config.toml
model = "multi-label audio tagger"
dataset = "short pieces for a synthesised band: melody, chords, bass and drums"
train_examples = 26041
gain_aug_db = 6
n_mels = 40
hop_length = 160
input = "log_mel"
spec_augment = false
win_length = 512
arch = "conformer"
norm = "layernorm"
hidden_act = "gelu"
mlp_ratio = 4
head_dim = 16
fused_qkv = false
qk_norm = false
inner_norm = false
moe = "top_k"
num_experts = 8
moe_every = 2
expert_mlp_ratio = 0.5
experts_per_token = 2
shared_expert = true
subsampling = 4
layers = 12
width = 128
positions = "learned"
kernel_size = 15
num_labels = 45
residual_init = "none"
optimizer = "muon"
muon_scale = "spectral"
learning_rate = 0.033
momentum = 0.95
nesterov = false
orthogonalizer = "newton_schulz_5"
adamw_lr_other_params = 0.0019
ema_decay = 0.999
max_steps = 9700
batch_size = 64
epochs = 23.8
lr_schedule = "linear"
final_lr_fraction = 0.1
warmup_steps = 480
weight_decay = 0.006
adamw_weight_decay_other_params = 0.01
Rows from block 4, named by matrix and row number. Rows with one number belong to one neuron. Each number is 200 + 40 x the weight over the matrix's rms, rounded and kept within 0 to 999. All counts start at 0.
# fc1: second MLP up (model.blocks.4.mlp.fc1.weight, 512x128), inputs 0-127
# fc2: second MLP down (model.blocks.4.mlp.fc2.weight, 128x512, transposed), outputs 0-127
fc1.45,160,203,196,158,175,234,260,218,220,213,195,172,195,203,163,171,203,166,229,199,254,206,104,149,186,256,212,276,172,169,189,174,149,225,193,200,220,238,158,259,191,186,211,182,194,240,140,183,206,173,169,210,153,211,139,244,257,203,149,221,188,215,218,200,232,217,199,251,169,176,171,173,197,159,244,228,257,199,229,179,238,214,238,154,178,229,149,158,156,209,269,234,155,217,150,202,228,245,233,221,226,209,176,230,197,134,219,195,195,243,170,198,213,265,182,142,163,232,234,206,161,220,167,247,190,206,175,196
fc2.45,199,219,215,244,134,138,202,229,229,206,125,162,167,209,206,234,182,235,252,154,195,229,176,153,263,210,187,230,205,140,180,231,181,148,227,126,256,173,235,200,189,177,175,230,177,181,208,187,252,221,190,165,134,234,179,217,159,234,153,186,274,166,276,250,202,242,185,160,148,175,247,165,192,182,196,157,286,241,274,134,215,216,177,222,266,315,165,181,126,204,224,217,217,217,212,246,134,177,162,115,164,146,225,172,195,270,219,195,187,221,156,231,163,197,253,206,163,133,192,124,259,208,203,171,179,316,249,154
fc1.46,223,267,237,211,188,269,246,177,193,215,247,183,208,247,182,237,135,149,150,187,243,166,225,184,162,226,194,280,196,226,195,203,237,177,221,155,323,191,256,154,223,156,141,196,147,267,168,218,214,152,155,189,120,204,180,263,233,147,128,230,233,186,186,209,211,178,189,165,179,101,211,189,138,183,233,180,252,203,209,200,220,265,155,165,170,241,231,152,180,215,191,167,172,166,211,205,144,220,195,155,216,199,147,201,181,241,218,209,191,282,209,221,197,218,236,111,184,221,278,234,253,198,146,227,191,201,276,253
fc2.46,260,196,174,193,256,181,213,195,170,170,233,255,188,190,163,159,178,211,206,184,200,194,218,190,188,188,262,191,247,218,213,192,216,138,202,188,152,135,219,219,212,182,170,245,174,192,228,208,184,164,255,182,200,191,271,234,200,251,188,209,190,206,181,216,160,165,154,174,175,202,222,200,237,152,220,206,210,180,253,209,176,169,182,212,196,234,206,183,163,203,179,221,239,208,193,226,179,190,222,252,175,185,218,221,210,199,194,178,217,197,210,221,212,262,171,285,204,189,198,213,244,227,197,233,182,217,185,174
fc1.47,165,156,244,170,220,197,233,144,282,247,224,163,181,209,203,186,230,225,184,211,152,167,220,205,144,202,208,200,184,222,239,192,157,205,209,136,184,165,181,214,162,197,176,191,208,215,149,207,239,221,204,206,187,228,139,251,223,181,177,223,207,185,207,139,202,158,226,166,193,226,165,244,223,214,216,213,228,145,226,203,204,204,214,189,179,196,188,210,230,170,197,218,214,150,160,237,213,284,191,156,263,240,192,170,198,153,205,245,255,225,201,229,187,188,214,161,188,187,241,203,223,130,218,229,249,200,225,219
fc2.47,241,172,202,219,227,229,160,224,242,212,179,231,217,164,258,213,204,147,179,178,137,230,128,200,203,197,210,186,186,199,207,201,169,232,175,170,162,210,203,245,207,241,211,225,157,209,199,199,194,213,253,248,303,233,240,181,192,228,199,217,233,212,111,152,231,184,219,258,262,188,133,190,209,207,209,193,165,180,171,219,229,134,217,230,168,114,226,220,200,219,143,126,224,192,193,202,231,236,233,206,164,248,231,247,260,153,218,201,189,171,211,204,216,169,232,189,190,224,165,227,141,186,215,195,248,199,192,157
fc1.48,177,248,214,184,228,234,274,211,244,169,234,217,167,217,113,265,173,140,191,196,200,208,219,167,188,233,220,238,196,175,178,136,187,181,275,108,250,202,174,208,183,178,222,182,216,214,146,185,219,165,195,233,146,191,161,269,238,147,165,220,212,228,192,169,242,184,204,238,195,108,203,178,200,185,239,201,225,250,202,226,192,221,185,140,194,195,192,180,155,175,197,234,230,183,216,179,156,253,253,201,225,173,177,183,198,191,258,227,206,260,207,235,242,167,158,191,217,218,243,188,197,182,197,218,200,225,207,272
fc2.48,184,171,234,218,192,205,217,220,151,197,214,207,185,224,173,206,199,227,184,165,187,233,184,164,248,237,263,179,207,230,199,169,217,192,143,260,195,171,192,186,153,163,163,231,192,233,174,220,161,205,163,181,212,165,213,221,213,225,202,170,183,205,155,191,189,192,189,164,242,177,220,249,272,142,209,206,245,250,230,224,161,184,132,213,153,235,191,137,208,127,163,137,260,227,168,177,229,259,209,237,252,203,204,187,201,253,245,247,164,150,252,223,221,196,182,242,171,252,180,225,207,177,245,201,221,216,241,182
fc1.49,218,210,197,188,248,216,212,135,241,173,227,160,180,187,232,226,197,185,195,206,194,198,176,160,220,175,207,201,194,237,197,169,181,200,239,168,223,173,200,208,218,191,220,163,208,208,212,206,193,238,179,169,203,217,179,252,183,175,196,195,230,225,196,163,211,176,179,204,204,153,153,184,206,197,245,192,231,216,232,221,235,208,234,162,177,170,213,171,203,202,238,191,183,189,207,154,189,210,200,172,216,172,215,161,237,263,216,205,222,205,192,239,202,198,208,191,194,177,210,229,209,182,201,207,237,178,202,216
fc2.49,196,209,200,223,165,133,170,213,157,137,227,191,212,191,189,254,189,168,189,236,254,246,211,208,212,193,209,165,235,215,210,182,172,241,173,194,247,177,205,185,200,194,184,228,198,211,184,255,176,179,166,222,228,197,200,163,189,203,210,231,199,229,199,178,231,234,188,189,184,166,194,198,217,193,235,165,230,225,208,161,201,215,155,215,177,202,208,196,188,178,204,208,193,189,216,206,212,200,196,156,227,163,222,223,238,200,178,207,241,181,190,209,206,157,204,182,159,194,202,262,163,204,208,236,220,182,189,204
fc1.50,233,192,262,239,221,237,223,169,218,207,199,127,193,205,196,261,195,203,165,246,227,205,196,165,172,236,172,171,195,209,216,210,197,224,191,198,215,163,201,159,192,151,174,163,262,160,200,174,178,174,240,167,197,228,154,191,252,155,176,220,227,307,182,245,136,187,208,216,169,220,131,229,215,188,214,187,209,208,185,228,216,186,182,163,145,232,126,251,217,177,169,226,156,196,178,227,181,226,216,169,191,133,221,171,220,208,174,240,249,156,196,275,131,229,208,142,182,201,191,295,207,193,166,224,242,217,214,251
fc2.50,203,183,220,204,208,203,235,239,164,213,199,171,201,174,207,232,151,135,247,156,170,168,165,231,193,223,225,232,210,196,149,197,201,215,249,247,198,220,243,195,143,195,265,177,148,216,238,157,199,213,205,214,172,226,198,146,245,255,185,259,204,152,200,167,248,185,128,157,237,189,213,209,192,228,217,133,190,214,231,192,150,233,182,208,207,189,201,181,195,182,240,233,236,203,167,251,253,174,160,225,235,239,137,202,221,151,227,194,227,235,207,215,228,158,222,255,183,148,170,239,166,204,223,236,147,191,190,249
fc1.51,161,250,199,188,162,211,221,147,201,219,199,141,198,201,208,180,200,200,193,198,230,203,209,183,191,218,235,250,187,227,229,160,193,215,221,181,247,237,209,225,197,185,192,176,190,163,193,222,217,206,201,215,167,210,186,171,216,161,224,219,204,227,163,219,237,194,195,167,198,205,153,109,206,140,214,170,219,206,240,218,244,250,195,172,197,184,202,219,238,219,229,229,191,203,193,203,193,221,196,176,221,259,181,221,175,208,205,197,223,262,182,190,188,207,208,153,158,190,212,164,172,181,216,192,178,175,196,264
fc2.51,205,183,200,225,220,194,244,172,211,209,207,220,205,212,200,185,158,192,176,201,196,190,230,216,248,234,189,216,162,172,202,198,201,220,188,192,193,183,175,229,208,258,159,190,197,229,175,194,198,198,221,245,241,157,237,207,203,165,192,187,226,213,169,223,196,167,193,208,207,248,185,190,173,168,222,276,179,199,176,187,180,208,180,181,231,167,165,207,212,184,172,178,171,225,187,209,206,220,198,184,187,207,227,211,180,206,188,165,214,219,156,210,241,154,149,225,174,239,200,170,204,175,186,169,213,214,204,234
fc1.52,189,265,223,188,215,232,187,180,229,165,208,159,182,211,236,204,192,208,143,247,248,248,198,192,212,222,129,185,183,182,218,184,163,176,221,156,238,214,198,174,240,178,181,203,208,190,165,172,211,229,158,231,234,227,135,189,154,173,179,213,255,213,144,180,221,203,227,235,198,211,190,209,165,193,252,176,219,196,246,185,176,232,192,208,221,222,233,195,249,180,267,266,178,179,199,206,188,227,212,163,212,187,172,183,216,186,159,196,245,196,212,209,220,214,196,193,195,211,186,227,182,132,159,210,188,210,144,232
fc2.52,172,143,172,211,215,199,198,235,224,160,240,147,234,209,187,168,193,179,207,160,198,194,219,218,241,171,229,191,196,168,168,190,200,230,196,253,158,190,206,99,204,211,187,201,178,178,216,235,188,221,251,151,186,209,212,200,239,204,208,217,202,197,188,261,212,190,185,245,190,164,178,193,202,237,230,242,219,188,195,223,202,151,224,215,197,241,210,213,191,199,209,211,160,258,198,158,163,195,218,183,181,189,202,180,183,220,203,206,130,196,183,206,237,216,210,189,143,193,206,217,209,241,210,201,191,155,197,246
fc1.53,205,242,281,192,231,282,230,220,214,223,218,167,214,218,242,217,195,158,180,167,148,190,145,219,176,197,202,198,215,224,230,215,172,190,224,177,189,179,284,140,244,213,157,169,201,216,127,220,219,216,208,157,204,267,209,253,181,165,213,161,194,225,179,164,176,219,169,161,185,189,172,150,187,187,137,192,197,183,186,241,216,161,219,219,204,214,201,226,232,214,179,206,130,190,148,222,211,226,248,217,216,173,189,195,258,198,182,242,186,194,162,209,214,249,157,163,200,144,224,222,225,197,178,215,150,226,172,204
fc2.53,173,205,164,177,180,154,196,223,242,202,195,215,239,216,174,188,194,195,203,206,191,200,214,200,198,189,196,193,165,210,203,218,211,212,185,195,192,231,194,222,158,176,245,210,208,182,203,248,164,163,198,221,162,171,250,152,215,238,218,197,183,179,154,217,203,211,185,228,199,190,188,199,199,236,193,253,189,185,206,233,169,222,198,200,163,210,146,197,204,183,171,183,202,205,166,179,227,203,193,188,219,197,196,210,201,194,217,183,185,183,180,199,218,196,227,224,159,195,183,197,192,219,190,182,236,252,203,184
fc1.54,197,245,286,238,148,260,253,170,144,167,216,196,202,116,199,207,192,138,192,188,207,190,160,189,103,237,168,232,164,212,196,166,225,164,242,181,245,206,215,157,226,216,184,120,271,227,153,213,228,245,200,215,165,272,187,223,241,165,169,217,165,193,203,197,231,236,207,195,196,224,100,219,206,180,264,216,213,197,185,204,196,201,198,219,161,137,204,158,213,233,215,157,231,205,247,200,138,160,203,252,205,269,228,176,186,161,191,201,193,239,206,207,204,204,231,136,101,171,256,242,185,219,269,244,128,176,211,264
fc2.54,219,142,156,155,248,219,171,197,160,224,180,253,188,269,135,131,295,237,140,177,197,191,228,176,247,147,239,146,216,255,158,180,207,235,142,174,104,189,187,176,185,175,211,275,222,222,198,129,173,196,253,167,265,163,258,173,204,286,212,155,208,125,201,174,226,169,174,187,170,240,241,220,200,196,223,230,162,198,213,189,219,183,235,249,166,268,162,167,252,198,201,209,208,206,162,207,214,274,237,254,196,171,229,228,171,212,200,207,147,202,263,189,198,233,173,330,177,218,235,218,200,213,187,161,172,167,187,143
fc1.55,151,240,249,188,240,236,237,179,186,164,188,173,198,208,256,191,224,155,133,227,151,217,235,178,160,232,191,248,201,191,255,219,176,164,248,151,212,203,167,169,227,178,161,172,193,244,192,178,209,242,221,247,149,260,165,233,225,223,194,221,221,197,219,178,212,205,210,220,177,198,169,156,174,205,281,156,244,197,153,200,203,157,202,166,214,211,220,198,184,189,231,206,209,187,178,199,197,150,212,226,247,188,235,196,226,177,194,205,228,240,208,233,203,130,183,244,169,172,98,256,239,208,186,189,193,207,197,185
fc2.55,275,156,213,220,177,258,120,236,264,187,145,199,208,203,182,181,189,232,247,259,236,193,148,193,195,136,191,179,167,209,173,182,167,223,153,130,155,218,214,200,256,111,239,177,186,130,213,191,224,228,159,158,187,191,219,209,203,179,140,160,229,201,120,262,204,207,139,212,143,199,278,186,174,143,196,191,189,252,278,212,218,261,213,276,240,190,150,187,171,227,178,207,240,223,204,205,231,171,168,171,119,216,178,101,200,161,169,199,245,255,201,263,180,199,232,189,243,216,285,133,227,155,159,193,217,158,227,216
fc1.56,207,226,172,191,232,239,240,209,247,141,197,158,224,240,177,232,214,179,203,195,179,192,169,209,191,239,205,221,220,212,190,193,209,198,236,154,237,210,217,172,168,201,190,195,201,217,165,193,238,181,217,179,162,204,150,187,227,201,195,196,201,221,168,196,202,213,209,174,193,160,182,198,178,185,225,210,227,169,200,191,222,171,207,188,191,194,200,215,183,169,191,225,192,201,209,226,203,202,227,182,204,216,176,199,177,233,190,214,191,223,195,252,216,201,245,168,215,204,221,204,220,200,176,222,196,210,219,175
fc2.56,214,206,182,219,197,194,218,229,224,217,177,214,184,187,162,208,190,207,174,211,214,196,202,188,240,188,161,208,185,145,229,217,200,188,185,182,189,197,222,242,176,175,200,209,177,209,180,173,241,148,213,199,159,209,207,191,184,232,204,171,185,196,196,225,155,213,128,171,183,224,173,224,215,171,216,232,233,211,254,196,195,208,179,181,172,232,209,178,168,238,194,164,194,215,193,211,186,242,192,224,210,199,193,222,219,195,197,194,172,224,194,218,213,199,201,242,211,239,212,177,239,183,223,208,169,227,203,195